Weights of a small contrastive image-text model.
Model: 7.64M parameters, 64-pixel images, encoder arch inception, encoder activation celu, text encoder norm layernorm, text encoder activation reglu.
Training: soap at rate 0.0012, 5100 steps, batches of 128.
Rows from block 4 of the text encoder, named by matrix and row number. Rows with one number belong to one attention dimension. Each number is 128 + 24 x the weight over its row's rms, rounded and kept within 0 to 255. All counts start at 0. After the name is the row's rms in percent of the matrix's.
# v: attention query, key and value (stacked) (text_encoder.blocks.4.attn.qkv.weight, 720x256, the v third), inputs 0-255
# proj: attention output (text_encoder.blocks.4.attn.proj.weight, 256x240, transposed), outputs 0-255
v.205 091 [114 148 146 167 108 140 110 101  76 144  98 128 141 126 142 109 127 151 122 150 125 161 127 117 101 166  98 126 109 142 162 111 137 135  75 138 145  69 134 145 121 130 118 133 113 144 138 101 153 143 133 175 125 132 136  85 107  78  99 146 147 144 163 123 108 146 150 103 131 130 143 105 116 123 159 126 126 135 150 161 130 112 144 162 103 169  95 123 130 130 144 114 123  86 151 140 111 132  79 167 147 112 146 162  99 155 126 147 130 118 122 151 119 145 129 165  87 154 142 129 120 169 170 100 106 128  98 147 121 125 116 169 170 161 139  89 140 100 151 135 138  99 106 124  95 135 108 108 111 135 149 144 130  98 115 125 133 110 149 158 116 161 121 143 148 116 169 117 138 153  61  99 148 137 115 100 117 100 130 126 130 132  92 168 117 125 125 129 137 159 161 142 110  99 101 126 107  85 141 177 138  84 113 143 115 172 120 180 146 117 155  97 137 124 102  88 140 106 109 138  59 113 130 113 104 103 118 133 174  95 156 132 121 139 144 121 154 107 107 166 118 135 165  91 141 169 126 148 153  83 170  77 107 120 144 121]
proj.205 097 [158 126 125 171 150 115  88 133 151 125 140 126  96 173  95 164 126  91  97 118 126  99 107 114 124 145 106 104 134 129 106 118 116  95 140 168 130 155 157 152 118 109 133 122 155 121 108 141 118 143 102 114  66 143  83  92 136 176 143 132 137 136 129 163 137 120 148 149 125 110 106 141 129 137 122 151 105 109  96 123 116 127 144 133 146 143 153 154 169 119 137  93 172 138  84 132 103 123  98 153 153 114 177 116 139 139 129 111 118 168 177  81 140 113  86 126 135 152 125 149 129 148 134 154 133 106  90 127  94 103 165 117 123 158 150 133  97  99 146 114 123 129 127 164 153 107 101 124 169  83 122 126 153 145 154 115 127 131 113 111 118 122 112  92  89 142 150 107 159 105 161 123 121 117 106 159 115 157 120  88 133 127 141 133 147 135 143 123 147 111  99 114  84 164  94  84 105 122 136 157 101 131  74 100 156 135 163 146 142  99 115 152 129 173 147 126 106 139 132 130 130 174 123  95 125 101 108  91 151 117 120 135 124 123 157 136 152 145  82 104 112  93 125 131  52 112 147 111  88  66 122 163 129  85 165 131]
v.206 097 [151 127 113 102  96 154 165 118 162 160 111 116 112 152 152 114 129 114 168 126 123  93 137 116 141 122 170 141 144 129 158 125 121 149 103 142 133 143 130 162 140 127 103 136  90 128 119 112 152 147 113 158 123 132  96 138 110 135 108 135 127 140 102 126  91 135 143 114 129  94 109 131 140  99 114 135 103  83 108 131 121 105 167  78 158 159 147 115 124  90 164  91 120 168 135 108 152 142 166 167 125 144  98 128 130 142 138 167 122 143 110 123 130 167 140  97 149 100 152 117 147 134 116 121  96 103 184 103 150  94 163 118  74 147 142 143 131 102  91 120 111 132 119 134 115 133 125 142 126 143 101  97 154 120 138 159 145 149 116 136  90 154 138 168 127 123 174 117 150  80 142  85 167 133 140 103 112 111 114  70  67 143 142 146  96  72 139  97 126 105  85 130 137 148  73 135 135  76 106  97 113 150 183 127 113 120  69 131  91  77 159 170 109  90 120 136 143 145 124 117 141 131 121 174 103 142 107 157 171 135 127 111 136 147 112 124 172 135 114 172 136 101 137 127 132 120 135 126 132 127  98  94 117 133 114 138]
proj.206 097 [115 116 128 138 135 101 120 105 109 153 128 107 101  97 126 123 148 137 136 123 169 164 142 147 139 150 109 110 140 117 101 120 141 134 179 108 132 129  55 113 140 123 169 109 147 115 106 127 120 152 175 110 159  66 116 151 194 140 136 146 156 128 154 108 156 139  92 157 117 114 125  73 123  91 142 146 164 139 115 129 101 108 121 114 125 112 152 109 131 148 106 157 132 124 108 114 137 187 149 122  99 119 148 157 108 113 117 105 152 152 150 128 152 131  96 137 144  57 113 140 131 132 142 145 174 197 148 133 134 142 142 118 165 102 158 146 133 168 142 133 125 148 126 116 134 127 168 115 129 167 123 156 116 187  98 111 126 151 119 127 130 105 119 140 138 132  93 142 108 144 169 148 103 132 128 113 159 114 149 132 123 103 165 122 139 165 140 183 109 146 157 128 120 161 131 131 127 185 120 157 164 131  99 130 119 155 145 135 132 161 135 126 152 133  85  73 108 113 127 158 127 118 166 129 122 127 172  82 138  97  90 115 147 123 107 154  95 135 147 112 134 110 112 130 131 104  96 152 123 120  93 119 105 199 139 127]
v.207 103 [ 94 148  99 178 142 128 115 110 112  79  91 135 121 135 128 144 115 159 157 115 217 150 108 125 121 196 132 136  90 115 106 154 169 161 127 131 128 141 132 154 106 106 106 138 109 136 141 102 104 164  95 136 120 165 126 127  99 180 136 166 134  91  92 120 126 110 170 105 119 155 175 128 130 122 135 110 131 107 109 145 143 118 113 101 151 145 134  76 129 120 135  99 180 134 143 109 138 102 173 119 123 150 137 158 152 156 101 101 106 152 160 163 143 149 111  80 114 149 119  81 146 125 132 151 109 121 171 138 176 130 162 133 137 165 125 137 148 145 132 159 150 153 110 108 107 145 115 117 125 157 134 148 120 191 140 117 127 117  87 102 132 123 124 109 121 149 100 124 125 148 154 140 135 148 144 116 128 157 119 126 154 118 148 139 119 140  70  68 122 161 149 135 113 103 120 112  81 134 137 134 115 129 130 144 182 108 134 157 109 124  84 136 148 139 108  93 108 119 163 146 154  97 116 126 113 107 154 141 166 140 105 117 105 125 174 118 143 138 139 113  93 129 119 135 103 123 145 118 138 135 148 128 124 143  88 186]
proj.207 096 [126 162 138 114 150 124 119 133 146 136 111 188 119  75 140 135 117  95 109 135 143  98 122 136 117 105 140 123 126 154 142  88 114  67 114  78 139 153 133 145 127 134 143 141 176 107 121 130 140 118 162  96 158 128  59 104  89 115 116 113 107 140 135 135 112 165  90 113 146 128 184 111 143 108 138 105 106  87 154 165 117 160 130 139 147 158  87 123 111  95 144 118 124 116 113 146 133 153 102 133  90 105  99 152 129  99 135 141 102 109 144 111 134 113 127 149 124 108 120 111 105 160 140 116 140 157 177 113  84  87 140 137  86 104 124 142  94 121 157 124 185 118 122 126 126 148 146 137 108  91 136 151 159 107 109 108 119 107 115 127 140 113  77 142 142  92 156 143 131 150 118 130 114  77 127 145 115  85 137 112 124 151  87 135  99 141 131 118 105 114  79  93 106 134 126  95 162 135 116 137 145 115 102 103 113 105 156 123 134 137 155 106 127  90 128 122 166 140 106  87  98 137 125 120 182 166 112 151 132  51 168 129 122 119 135 125  91 130 144 135  99  89 117  95 138 113 101 115 150  90 112  82 124 136 163 133]
v.208 109 [157 154  93 111 147 182 160 131 137 132 101 104  85 118 127 119 163 160 137 129 133 127  92  86  99 109  76 117 112 152  94 117 135 146 143 160 143 128 147 121 112 108  98 142 127 124 119  82 168 131 143 127 119 116 129  95 182 138 150 150 125 132 100  99  98  80 129 135  98 116 139 118  91 104  92 114 109 112 106 128 104 130 152 132 137 104  84 175 104 127 161 170 170 135 181 154  94 171  95 120 109 143 114 132 105 121 102  99 174 119 158 121 104 131 155  80 103 126 143 200 117 137 154 178 112 162  95 126 135  98 140 121 114 108 129 140 107  79 108 144 142 116 116 119 131 138 111 147 151 123 146 159 146 137 126 106 115 104 142 143 151 121 105  84 112 126 126 164 118 124 145 131 132 120 112  88 166 125 139 126 137  86 148 161 140 134 110 131 179 136 133 118 104 157 123 126 169 105 151 156 142  93 121 145 114  86 142  76 125 122 118 133 148 110 136 127  82 175 105 141 129 121 103 121 122 165 144 137 144 104 115 166 130 116 147 161 125  99 123 175 168 134 119 102 131 163 112 140 143 143 110  96 151 147 157 112]
proj.208 105 [124 109 193 146 113  86 109 123 124  72 140 138 126  88 108  84 153  87 139 162 108 141 143 108 157 137 130  86 109 116 140 125 111 104 130 125  78 109 163 105 131 111 138 115 174 116 139 142 149 113 160 126 105 152  86 112 102 113 146 150 117 109 146 143 152 107 129 149 154 144 112 132 124 111 117 126 127 110 151  86 153 132 138 136 133 219 153 170 174 153 117 119  97 148 113 149 122 141  88  78 129 126 103 150 117 116 129 147  87 116  67 130 181 105 140 161 133 101 127 106 143 149 117 157 145 119 116 123 127 105 120 107 156 133 121 125 125  84 109 108  99 151 137 140 105 109  84 105 125 112 119 142 113 123 102 155 151 138 133 144 107 134 104 128 160  98  55 130 137 154 113 122 146 123 126 158 122 111 134 146 108 115 132 116 136 145 144 118  96 167  81  99 106 145 122 102 119 132  90 111 119 136 126 135 117 141 123 135 138 152  85 147 130 181 122 166 115  90 154 127 130 111 147 157  98 124  81 113 148 132 130 117  89 106  97 149 122 122 118 121  94 126  97  79 114 118 134 152  79  79 142 109  78 121 119 116]
v.209 102 [145 135 155 139 170 128  71  93 137 143 133  86 160  85 135 145  83 132 144 153 135 135 141 134 136 129 157 130 125 133 114 129 153 132 118  99 146 125 138 131  98 173 109 159 122 145 174  95 141 112 173 157 105 126 109 117 144 134 134 131 159  52 103 118  93  82 138  99 150 147 147 130 119 144 101 107 158 111 154 111 138 168  99 136 129 108 155 123 136 139 119 160 158 138 128 122 115 120 112 105  93 114 113 110 125 114 127 110 125 153 180  82 129 163 117 139 149 141 182 107 129 138  89 115 123 108 109 134 119 133 137 164 159 103 132 126 101 153 164 131 167 125 124 160 108 110 126 147 139 158 117 156 107 138 119 175 113 125  99 104 116 110 116 159 139 158 155 148 151 109 114 127 154  76  69 101 130 111 113 133 128 141 138 156 144 124 202 136 155 126 132 161 115 142 145 119 134 156 115 130 108 133 116 155 146 107 144 120 166 175  83 148 130 133 111 169 128 101 140 139 107 165 125  76 149  72 105 149 145 143 105 161 137  88 155 102 169 139 117 126 150 157 127 160 128 149 106 116 167 120 183 142  98 116 136 144]
proj.209 096 [114 138 149 162  96 143 177  98 113  93 139 109 111 151  98  96 167 135 161 140  99  99 140 134 112 113 100 151 158 155 112 140 121 157 114 146 148 113 110 142 130 100 143 123 157 101 134 124 127 167 138 138 152  97 158 123 121 192 123 155  97 132 138 130 133 146 117 104 118 106 154 156 155 142 134 125 124 122 171 171 125 115 118 117  87 132 110 168 124 132 149  90 130 141 142 138 100  94 126 161 111 110 175 155 145 119 142  81 118 156  77 146 120 146 140 116 148 134 101 117 104 108 155 148 110 120 143 109 152 102 118 123  98 155  96 109 172 143 146 169 135  89 172 127  99 134 145 133 167 154 127 118  96 125 150  68 123 133 112 139 149 138 108  84  93 123 134 121  87 166 102 116  73 152 165 108 140 129 115 119 126 116  88 134 117 154  92 135  84 125 114  84 152 105 152 126 122  91 128 104 154 120 137 106 146 130 106 125 107 122 144  94 148 151 129 135 136 142  95  66 144 117 148 104 117 171 128 152 107 126 145 186 138 158 139 132 138  94 150 133 148 159 108 153  93 129 141 117  90 146  88 136 144 195 115 122]
v.210 105 [104 136 114 156 178  66 111 116  95 136 187 137 142 136 108 122 121 142  90 139 146 126 156 121 153 147 113 114 140 131 107 151 145 136 140 122 125 152 102 109 151 107 126 106  88 163 144 113 138 102 134 132 128 120 128 140 111 132 132 127 105 159 153 109 195 126 106 129 144 167 130 116 141 165 155 122 138 139 111 175 131 106 129 116 127 119 115  92 109 142 115 119 116 136 138 133  97 119 119 135  88 139 164 153 129  91 143  92 175 161 196 114 131 151 132 139 165 121 166  99 149 136 139 173 147 153 125 160 114 175 148 153 112 109 154 168 164 145 161 136 122 120 140 115 124 134 128 131 131 203 158  85 122 143 125 128 180 154 155 107 134 132 135 105  91 145 142 128 141 111 125 126 127 113 101 154 139  94 146 157 106 109  96 115 115  85 113  88 154 153 157 139 113 136 173 133 115 152 140 113 128 121 106 127 106 123  68 145 142 162 131  89  92 164 138 156 110 109  87 120 116  75 160 107 143 152 112 161 137 178 107 165 127 133 146 133 124  86 158 127 167 167  92 127 122 143 172 102 130 139 138 150 122 145 113 140]
proj.210 095 [109  95 104 132 152 149 150 150  95 102  83 121 122 121 158 122 106 126 164 103 142 146 165 182 142  96  98 122 128 114 130 107  96 123 129 117 128  74  97 149 159 142  85 131 129 134 154 153 134 172 147 144 138  98 129 131 177 118 147 138 104  90 133 116 115 111 152 118 152 147 151 126 123 104 142 135 166 105 175 131 135 118 130 132 129 113 105 119 104 114 124 103 176 130 124 128 156 110 152 115 127 121 109 143 108  83 128 158 129 100 109 143 105  96 142 128  90 112 130 107 110 114 122  74  81 153  99 112 150  96 145 130 147 119 113  97 118 124 127 137 182  93 129 108 102  64 133  98 138 115 174 145 104 151 142  68  84 119 114 127  86 108 106 143 154 133 103 121 120 144 142 120 100 120 173 123 115 139  89  74 107 150 156 121 143 134 105 161 167 127 137 100 119  90 141 111 187 130 114 115  96 144 113 106 118  89 135 124 128 109 112 138 147 115 120 143 103 117 139  89 129 130 114 165 134 108 131 137  71 110 150 179 114 115 150 110 115 112  97 165  93 105 185 149 129 154 123 140 113 126 168 125 107 107  87 117]
v.211 109 [ 94 132 132 117 120 173 126 116 121 156 144 129 115 133  72  69 100 121  99  99  87 115 126  60 127 112 110 126 103 140  78 119 164 128 128 153 137 178 175 141 118 107 116 141 131 124 163 152 145  67 116 133 121 136  99 108 146 139 119 122 105 139 131 112 139 151 143 127 148 133 130 169 110 171 165 122 111 178 118 122 144 132  96  91 152 103 120 158 155 149 157 112 136  51 136 130 135 140 133 104 128 145 108 135 154 148 135 120 155 156 141 137 144 126 107 140 156 166 131 121 122 103 149 125 148 132 152 151 154 149 128 119 122 120 157 201 136 142 141 119 152 136 141 121 150 134 152  87 174 131 110 142 112 118 124 137 113 109 170  73 128 120 146 145 108 145 114 166 127 145  77 118 151  99 126  97 155 145 119 138 149 120 139 127 127 146 136  86 151 114 144  92 145 137 193 107 122 138 138 148  89  90 160 163 125 117 104 119 124 170 151 143 151  88 128 143 121 132 150 152 113 113 141 109 164 106 130  74 118 143 139  74 153 127 149 147 133 119  82 103 125 131  97 160 119 158  91 113 134  77 116 120 126 110 137 145]
proj.211 108 [134 141 149 113  89 141 163 140 109 123 125 153 101 135 128 164 104 109 122 142 119 102 125 151 168 126 108 216 143 117 125  93 101 146 126 151 102  79 110 127 114 110 138 179 130 144 141 161 107 139 129 144 131 108 118 113  98  89 113 146  98 116 123 135 120  87 105 124 138 102 128  79 113 131  72 118 115 127 130 118 131 110 103 119 125 129 103  82 134 114 104 138  86 103 157 162 135 109 147 133 124 132 120  93 135 136 122 140 143 177  92 119 115 167 130 119 148 136 131 143 100  96 115 100 152  86 133 133 177 104 150 100 160 132  93 117 125 123 132 168 168 149  96 141  97 117  80 120  96 130 185 139 119 117 137 138 143 137 120 131 120 140 134 153 167 133 156 102 107 108 164 171 111 109 141 121  77 121 155 153 113 102 129 172  94 156 115 137 131 120 142 154 149 131 132 130 150 117 132 133 115 101 177 129 121 167  95 139 156 150  63 103 120 162 112 135 131 122  25 142 104 147 126 116 134 139 133 174 147 150 130 118 117 127 140 100 141 158 116 144 157 106 113 108 141 158 169 139  96 128 138 145 102 114 119 143]
v.212 096 [128 149 124 170 116 116 118 125 133 160 124 154  79 143 162 112 115 138 126 135 119 100 137 125  71 146 120 116 130 154 118  94 124 121 117 149 135 127 166 145 125  89  96 164 159 146 142  98 159 143  85 137 142 100 109 142 128 122 138 110  89 119 129 117 110 111 153 140 111 124 121 150 128  74 155 131 189 137 142  89 114 118 151 165 160  87 118 113 147 157 152 137 154 118 107 127 130 102 132 131 148 171 133 118 142 111 159 120 141 165 143 127 122 117 104 103  90 146 125 124 142 114 130 153 143 130 113 127 141 110 104  78 127 131 125 153 152 152 134 129  71 114 113 154 101 114 112  89 126 108 140 158 102 116 175 157 134 151 127 101 159 162  96 168 165 129  89 174 114 132 111 103 113 141  89 106 108 148 105 139 136 131 144 137 131 158 131 143 131 140 129 131 168 101 106 105 142 121 150 155 110 133  89 148 110 117 161 159 124 164 185 148 170 209 137 116 154 120 142 110 142 148 195 133 162 168  92 138 132 127 118  77 102  86 166 144 126 140 105 113 137 139  85 119 119 152 100 134 138 123 139 149 102  88 179 141]
proj.212 095 [139  97 144  96 115 156 132 101 141 116 120 117 125 128 109  66 124 113 104 164 105 172 105 112 162 143 135 185 112 128 148 112 135 158 174 184 123 136 147 120 106 119 152 159 119 122 136 167 136 121 114 134  98  97 119 109 132 123 112 169 104 157 140 152 143 135 128  98 103  87 114 101 116 136 131 146 114 146 118 121 183 159  93 126 137 147 168 155 129  92 152 162  98 164 151 112  98 149 181 110 100 121 132 121 159 134 176 124 130 122 111 149 147 201 116 151 160  88 109 198 116  89  91 167 125 122 125 133 101 141 169 160 121 127 116 105 144 109 151 130 166 153 122 102 181 116 111 138 105 143 112 125 152 104  96 137 153 124 109 132 101 110 142 100 103 112 132  92 139 102 167 173 114  89 120 138 110 123 130 139 121 180 159 135 148 151 157 106  97 133 132 137 113 170 133 142 142 107 107 122 139 164 120 102 132 141 106 104 149  95  95 101 111 135 131 129 131 138 138 136 153 125 123 159 116 128 162 121 140 137 114 195 127 151 122 107 140  79 131 159 134 113 145 149 150 119 133 132  97 143  96 134 125 130 113  90]
v.213 103 [ 90 143 134 133 158 143 117 176 122 111  86  86 136 117  65 135 135 146 107 134 120 110 135 153 159 132 149 169 133  92 111 116 109 139 129  98 140 180 135 117  78 117 161 113  86 133 133 155 124  76 113 106 123 148 154 142 119 139 118  89 131 147  98 163 166 163 148 101 126 147 106 127  99 144 120  95 104 161 111 135 131  94  91 115 126  94 113 124 158 108 145  92 160 125 129 117  78 125 125 137 147 112 115 140 127 134 137  87 116 145 157 156 133 156 118 123 119 144 114 150 136 190 132 122 131  80 110 110 137 113 158  97 137 155 129 162 175 137 109 113 123 117 158 107 102 139  94 139 177 139 144 140  81 102 143  92 142 114 118 148 164 153 102 123 109 152  98 158 136 185 120 147  98  89  89 108 122 152 146 122 125 103 118 116 139 129 129 138 142 157 144 125  91 127 149 131 121 106  76 137  97  55 169 106 132 120 162 120 120 131  76 111 121 114 123 109 136  94 129 153 121 132 122 139 138  84 166 146 110 122  98 138  98  94 145  88 130 109  99  95 141  98  93 147 127  91 154 145 125 122 133 130 103 118 106 126]
proj.213 100 [138 116 165 131 151 159  90 104 146 104 112 122 140 118 131 120 138 149 158 100 111 140 110 137 145 168 128 115 123 143 145 129  90  86 118 139 143  82 109 133 167 131  62 119 127 125 147 112 113 112 152 159 157 126  89 152  95 178 153 143 109 120 139 142 118 105 114 137 134 146 186 157 114  82 117 122 135 117 152 144 115 119 173 149 120  88 144  97 134 153 111 102 166  90 105 147 157 134 137 128 108 122 139 157 123 124 127 132 158  93  93 135 164  94 149 168 172 140 183 111 108 124 126 121  86 166 136 135 112  92 123 124 103 136 187  77 121 112 145 112 128 133  92 126 118 138 149 144 118 109 151 136 180 116  88 146 100 135 162 130 173 126 182 118 129 129 134 126 145 147 163 129 165 135 152 130 161 144 132 153 182 140 162 132 115 153  86 162 141 103  83 162 135  95 128 145 105 145 155 145 124 139 110 123 165 131 151 112 136 116 158 132 110  95 137 152 132 129 163 133 102 121 185 116 131 148  97 123 178 127 119 142 102 119 143 126 109 119 145 169 120 166 143 124 129 139  92 155 100 120 131 124 163 100 139 166]
v.214 101 [128 116 147 121 118 147 120 115 101 152  86 176 138 144 114 132  83 123 119 135 129 129 136 107  90 128 112 145 131 135 119 133 135 106 140  73 142 154 113 140 135 167 148 116  84 138 103 118 118 110 156 124 164 108  90 116 160 125 110 138 113 128 125 143 131 154  98 169 144 124 133 101 127 151 146  75 131 150  64 170 106 146  78 130  98 115  93 125 148 128 124  97 168 100  75 113 132 117  99 141 103 108  84 165 115 107 129 151  87 140 165 134  99  64  88 139 127  97  82 167 104 130 137 124 107 102 162 144 121 126 137 157 118 134 129 117 133 108 154 135 119 123 116 117 133 120 127 111 144 135 149 129 161 100 172 157 131  74 111 144 137 130 151 138 128 112 124 188 115 161 149 111 122 168 111 102 131 108 147 110 115 173 135 158 114  89 138 138 116 132 105 116 138  79 102 154 153 101 142 122 115 113  75 119 121 138 109 135 106  87 111 117 146 144  92 173 151 106 121 113 144 167 122 147 136  98 185 177 118 127 133 153 163  71 151 136 134 123 112 136  90 129  92 136 123 102 146 123 135 145 141 168 164 127 108 151]
proj.214 107 [135 172 115 159 160 103 136 139 180 130 127 158 146 145 153 187 146 138 104 123 130 134 136 118 105 115 180 126 129 132  70 102 157 118 142 176 140  75 138 168 119  82 159  69 125 200 147 128 126 101 128 121 115 128 101 121 122 166 132 136 154 124 104 168 102 131 139 122 144 143 119 113 113 141  90 137 112 142 117 150 159 135 145 112 117 139 140 119 141 120 136 124 126 167 149  96 157 123 167 154 144 157 179 110 122 102 134 143 134 136 135 124 143 144 123 116 150 112  96  91 173 196 136 158 113 160 137 149  70 112 117 124 132 141 110 131 131 122 107 101  98 136 133 146 112 136 127 140 150 117 131 130 125 120  88 112 110 137 166 109 140 186 112 172 129 118 151  63 107 136 108  96 115 149 145 152 124 164 125 108 114 141 118 141 113 131 158 152 155 140 138 117 153 143  92 120 108 183 108 120 150 144 142 147 150  91 147 177 118 144 144 120 129  91 154 114 102 146 180 139 134 131 112 110 160 143 117 105 144 157 124 161  70 167 151  86 132  94 138 116 124 116 159 110 100 145 145 137 145 137 129 106 130 128 144  97]
v.215 102 [152 105  80 148 103 150 131 118 149 160  96 108 111 158 112  90 121 152 130 114 166 148 113 126 147 152 100 145 164 116 116 138 126 179 155 157 168 149  92 137 145 120 115 154 112 142 135 153 124 101 109 127 104 149 140 157  90 129  87  93 136 119 106  95 122 126 142 134 137  99 192 116 125 142 122 159 145 114 118 165 113 129 136 117 131 131 120 131 122 136 135 138 186  97 104 134 154 138 141 162 170 108 111 137  96  84 110 115 103  91 133 129 128 125 196 115 107 173 140 111 134 128 111 153 140 114 122 167 167 139  98 139 129  80 152  97 137 151 153 157 117  96 120 119  89 155 132  80 100 128 103 121 112 126  74 140  71 161 122  83  84 152 135 160 144 109 152 112 142 113 102 123 100 154 100  92 154 107 113 160 142 109 120 114 137 131 102 153 113 137 118 126 152 142 114  84  78 103 136 143 154  90 132  76 147 130 139 109 147 116 155 145 145 142 131 124 129 121 137 141 121  70 163 106 106 146 104 114 122 122 121 130 142 118  69 153 121 150 176 128 114  98  90 149 156 121 138 162 114 121  87 128 135 113 115 127]
proj.215 107 [141 116 159 117 133 145 130 148 130 103 116 125 146 120 129 135 143 101 147 152 148 107 152 119 150 124 108 146 136 134 129 128 128 167 174 133 149 149 140 192 159 137 107 166 131 123 136 120 105 150 134 101 153 117 155 142 125 168 160 130 146 140  94 151 174 139 121 153 121 150 112 102 123 104 160 101 112 148  99 142 144 109 177 117 113  92 109 112 141 119 156 165 125 189 176 121 120 162 121  69 127 130 126 149 135 182 129 116 123 162 106 143 178 107 114 179 136 148  84 185 105  73 144 128 149  83 122 157 108 134 116 140 122 157 135 116 125 159 148 108 144 128 168 129 129 129 131 126 143 130 100 113 118  68 116  72 133 107 115 122 133 122 143 127 129 105 126 113 126 152 143 119 105 102 182 147  77 124 187 161 165 127 129  86 127 107  94 107 121 167 138 172 115 135 116 124 134 108 108 140 114 100 116 121 137 163 125 172 124 122 136 106 173 147 125 103 147  90 116  95 129 121 101 188 141 128 114 142 147 144 147 130 166 129 140 148  95 112 136 144 161  63 121 125 174 120 112 105 149 127 121 104 128 107 128 137]
v.216 101 [139 126 103 119 182 168  97 149 117 123 133 113 122 131  92  57 121 134  98 131 100 137 116 167 108 112 115 128 116 127  89 160 118 125 130 138 114 138 129  50 135 121  97 129 119 159 132 128 108 159 146 165 118 162 161 141  93 160 144 125 157 139 149  85 185 122 124 149 130 142 107 137  96 178 101 138 153  95 126 120 133 135 117 115  98 104 112  96  93  85 129 137 148 102 133  91 173 112 130 176  97 108 125 115 131 149 147 136 128 118 144  86 113 145 141 107 107 123  92 125 148  89 142 126 136 129 141 136 108 126 121 152 148 135 112  95  96 116 134 133 120  90 150 126  93 121 139 125 152 134 129  86 139 137 111 135 119 127 101 106 155 155 159 141 113 110  56 132  92 104 153 149 122 117 140 184 166 101 104 122 139 109 136 114 142  94  88  94 108 149 140 125 159  94 102  97  82 121 126 108 130 120 109  90 117 125 128 126 170 127 131 140 164 135  83 179  99 121 110 141 121 152 139 123 164 141 114 132 122 129  99 153 169 121  91 114 118  96 173 121 142 153 101 145 164 108 131  79 136 140 136 101 147 139  76 122]
proj.216 093 [ 90 130 104 140 135  90 168 143 179 172 104 151 160 126 131 209 123  71 100  96 158 122 152  91 141 113 150 126 144 141 102  79 120 179 107 135  94 154 115 149 173 113 154 119 150 146 132 114 136 135  91 108 111 128 128 150 113 106 121 146 129 158 102 129 107  99 118 144  86 153 129 115 130 136 130 104 159 133 151 125 159 102 138 157 143 146 119 128 144 106 131 143 126 106 154 146 150 141 114 106 160 187 165 154 123  73 177 177 110 128 125 140 138 134 164 162 119 108 134 104 127 140 119 125 161 122 139 111 130 118 138 109 105 145 128 148 133 100 143 163 127 159 128 128 136 116  81  93 138 119 130 130 105 127 163 109 106 139 135 160 144 101 153 115 121 130 110 151 106 101  94 111 125 118  98 127 136 152 144 113  82 119  87  84 133  83 135 152 157 109 115 126 107 156 135 161 115 134 125 131 111 116 162 161 127 131 140 105  96  76 118  98 106 150 124 141 125 129 111 141 115 104  89 139  78 135 137 113 101 126 162 117 145 193 155 120 115 115 148 139  74 127 152 147  96 123 137 132 173 156 161 121  90  93 101 123]
v.217 093 [115  87 128 141 123 114 117 108 164 128 126 162 142 116 129 130 173 147 122 146 162  71 130 114 140 112 135 118 158  89 145 124 118 141 109 145 108 115 113 131  89 168 123 128 171 163 118 121 133 176 120 108 125 140 133 122 145 159 114  95 107 122 137 152 121 140 172 123 113 158 123 131 110 163 105  88 133 104 156 152 121 165 106 112 105 147 152 119 124 110 162 126 138 132 112 149 157  99 104  92 125 111 136 170 161 135 133 122 108 147  86 163 133 168 112  99 111 174 123 117 122 106  99  81 130  98 152 105 141 145 147 107 118 117 131 120 133 102 139 148 131 141 115 141 108 124 140 131 150 153 152 111 126  92 140  88 136 135 132  91 100 129 132 113  99  75 156 139 121 156 115 145 199 135 119 139 136 172 139 128 162 127 122 137 155  99 180 101  83 152 111 121 122 132 129  73 112 117 140 145 117  86 155 102 125 128 154 156  89 177 133 113 173 186 147 136  84  93 135 121 155 122 125 148  82 137  78 155  93 119 150  87 128 114 105 143 139 175  83  76 120  98 139 130 164 103 107 149 112 140 137 152 105 136 146 134]
proj.217 092 [137 113 121 141 128 164 110 108 108 153 103 150  96 127 128 105 132 101 179 126 147 161  70 137 159 105  82 119 104 136 138  77 141 151  96  96 151 169 169 112 121 128 146 111 108  62 131 168 124 132 134  99 116 100 146 140  75  99 143 119 108 130 100 104 111  99 113 127 140 145 141 114 143 109 111 100  96 103 130 170 123  95 153 111 140 133  93 150 140 163 126 123 120 116 178 148 143 108 110 149 123 158 146 107 120 157 126 129 137 126 150 125 125 119 125 141  97 112 114 153 105 112 143 127 148 123  84 122 224 105 148 114 147 119 156 127 141 103 106 175 111 126 140 121 127 154 119 116 144 133 175 141 134 118 113 127 156 103 138  76 159 147 120 134 122 135 139 113 133  87 129 141 105 128 107 115  93 162 131 120  95 158 125 106 128 165  73 121  70 137 139  95 139 116  90 156 171 123 106 117 176 138 104 146 171  87  83 129 128 121 170 117 156 103 123 124 120 134 140 103 141 111 132 140 137  93 124 125 188  98 170 149 109 142 141 144 140 109 151 124 147  97 113 128 107 143 114  77 134 129 119 118 128 105 100 149]
v.218 104 [139 125 207 117 116 114 142 132 101 131 119 166 154 105 124 136 143 112 130 125 139 103 100 138 120 173 152 106 144 156 144 127 143 144 124 132 108 154 114 101 110 116 133 155 119 100  71 110 122 116 143 147 149 163  87 138 151 167 137 151 138 107 130 120 150 117 124 136 139 110 121 132 149 116  98 184 115  99 133 103 137 129 114 142 144 113 135  92 152 125  91 104 100 148  70 105 141 159 127 148 143 131 135 118  96 199 153 162 129 130 138  59 111 131 119 163 157 128 120 160 146  73 147 152 111 166 129  97 114 131 130 140 160 153 174 161 148 177 148  80 126 156 136 161  86 132 185 119 140 149 149  92 141  90 131  64 121 127 129 110 127 109 111 116 129 193 123 129 136 133 112 183 128 155 117 112 155 119 136 124 114 151 148 141 113 143 142 157 128  79  83 107 115 123 128 127 143 124 121 110 144 158 130 102 104 125 115 127 144  75 136 151 155 110  99 126 146 142 111 170 108 144 159 138 108 154 160  96 143 112 133 133 113  93 147 113 145 123 156 134 118 180 119 123  85 122  95 134 122 133 127 124 104 113 159 123]
proj.218 102 [114 129 126 108 117 165 125 103 128 159 158 159 116 142 115 134  88  92  91 124 126 135 151 111  63 126 141 171 109 183 102 116 119  99 119 136 134  85  78 150 116  74 115  97 119 176 143 137 137 137 129 135  98 124 173 121  78 130 142 141 119 159 129 165 118 167 124  83 151 145 133 137 141 101 135 149 150 148 151 177 135 127 161 146  90 141 105 165 138 117 141 147 139 126 111  88 124 124 142 132 124 144 141 102 170 119 113  97 145 146 100 135 128 160 108 164 163 107 120 125 119 178  72 123 105 109 132 140 101 158 158 106 112 120  85  96 119  84 125 115 128 151  91 135 150 107  86 113 116 102 136 126 136 128 141 148  96 121 110 145 132 137 142 129 155  84 140  93 140 116 150  97 140 138 127 108 107 130  89 110 108 110 111 103 147  93 109 109 169 138 138 131 174 176 110 129 121 117 109 119 135  93 141 141 124 164 164 112 156 190 127 150 108 123 126 127 149 113 132  62 116 146  98 121 115 143 126 111 123 135 137 107 138 142 120 161 101 163 104 122 171 127 129 135 156 119 129 173 121 111  92 137 123 133  65 155]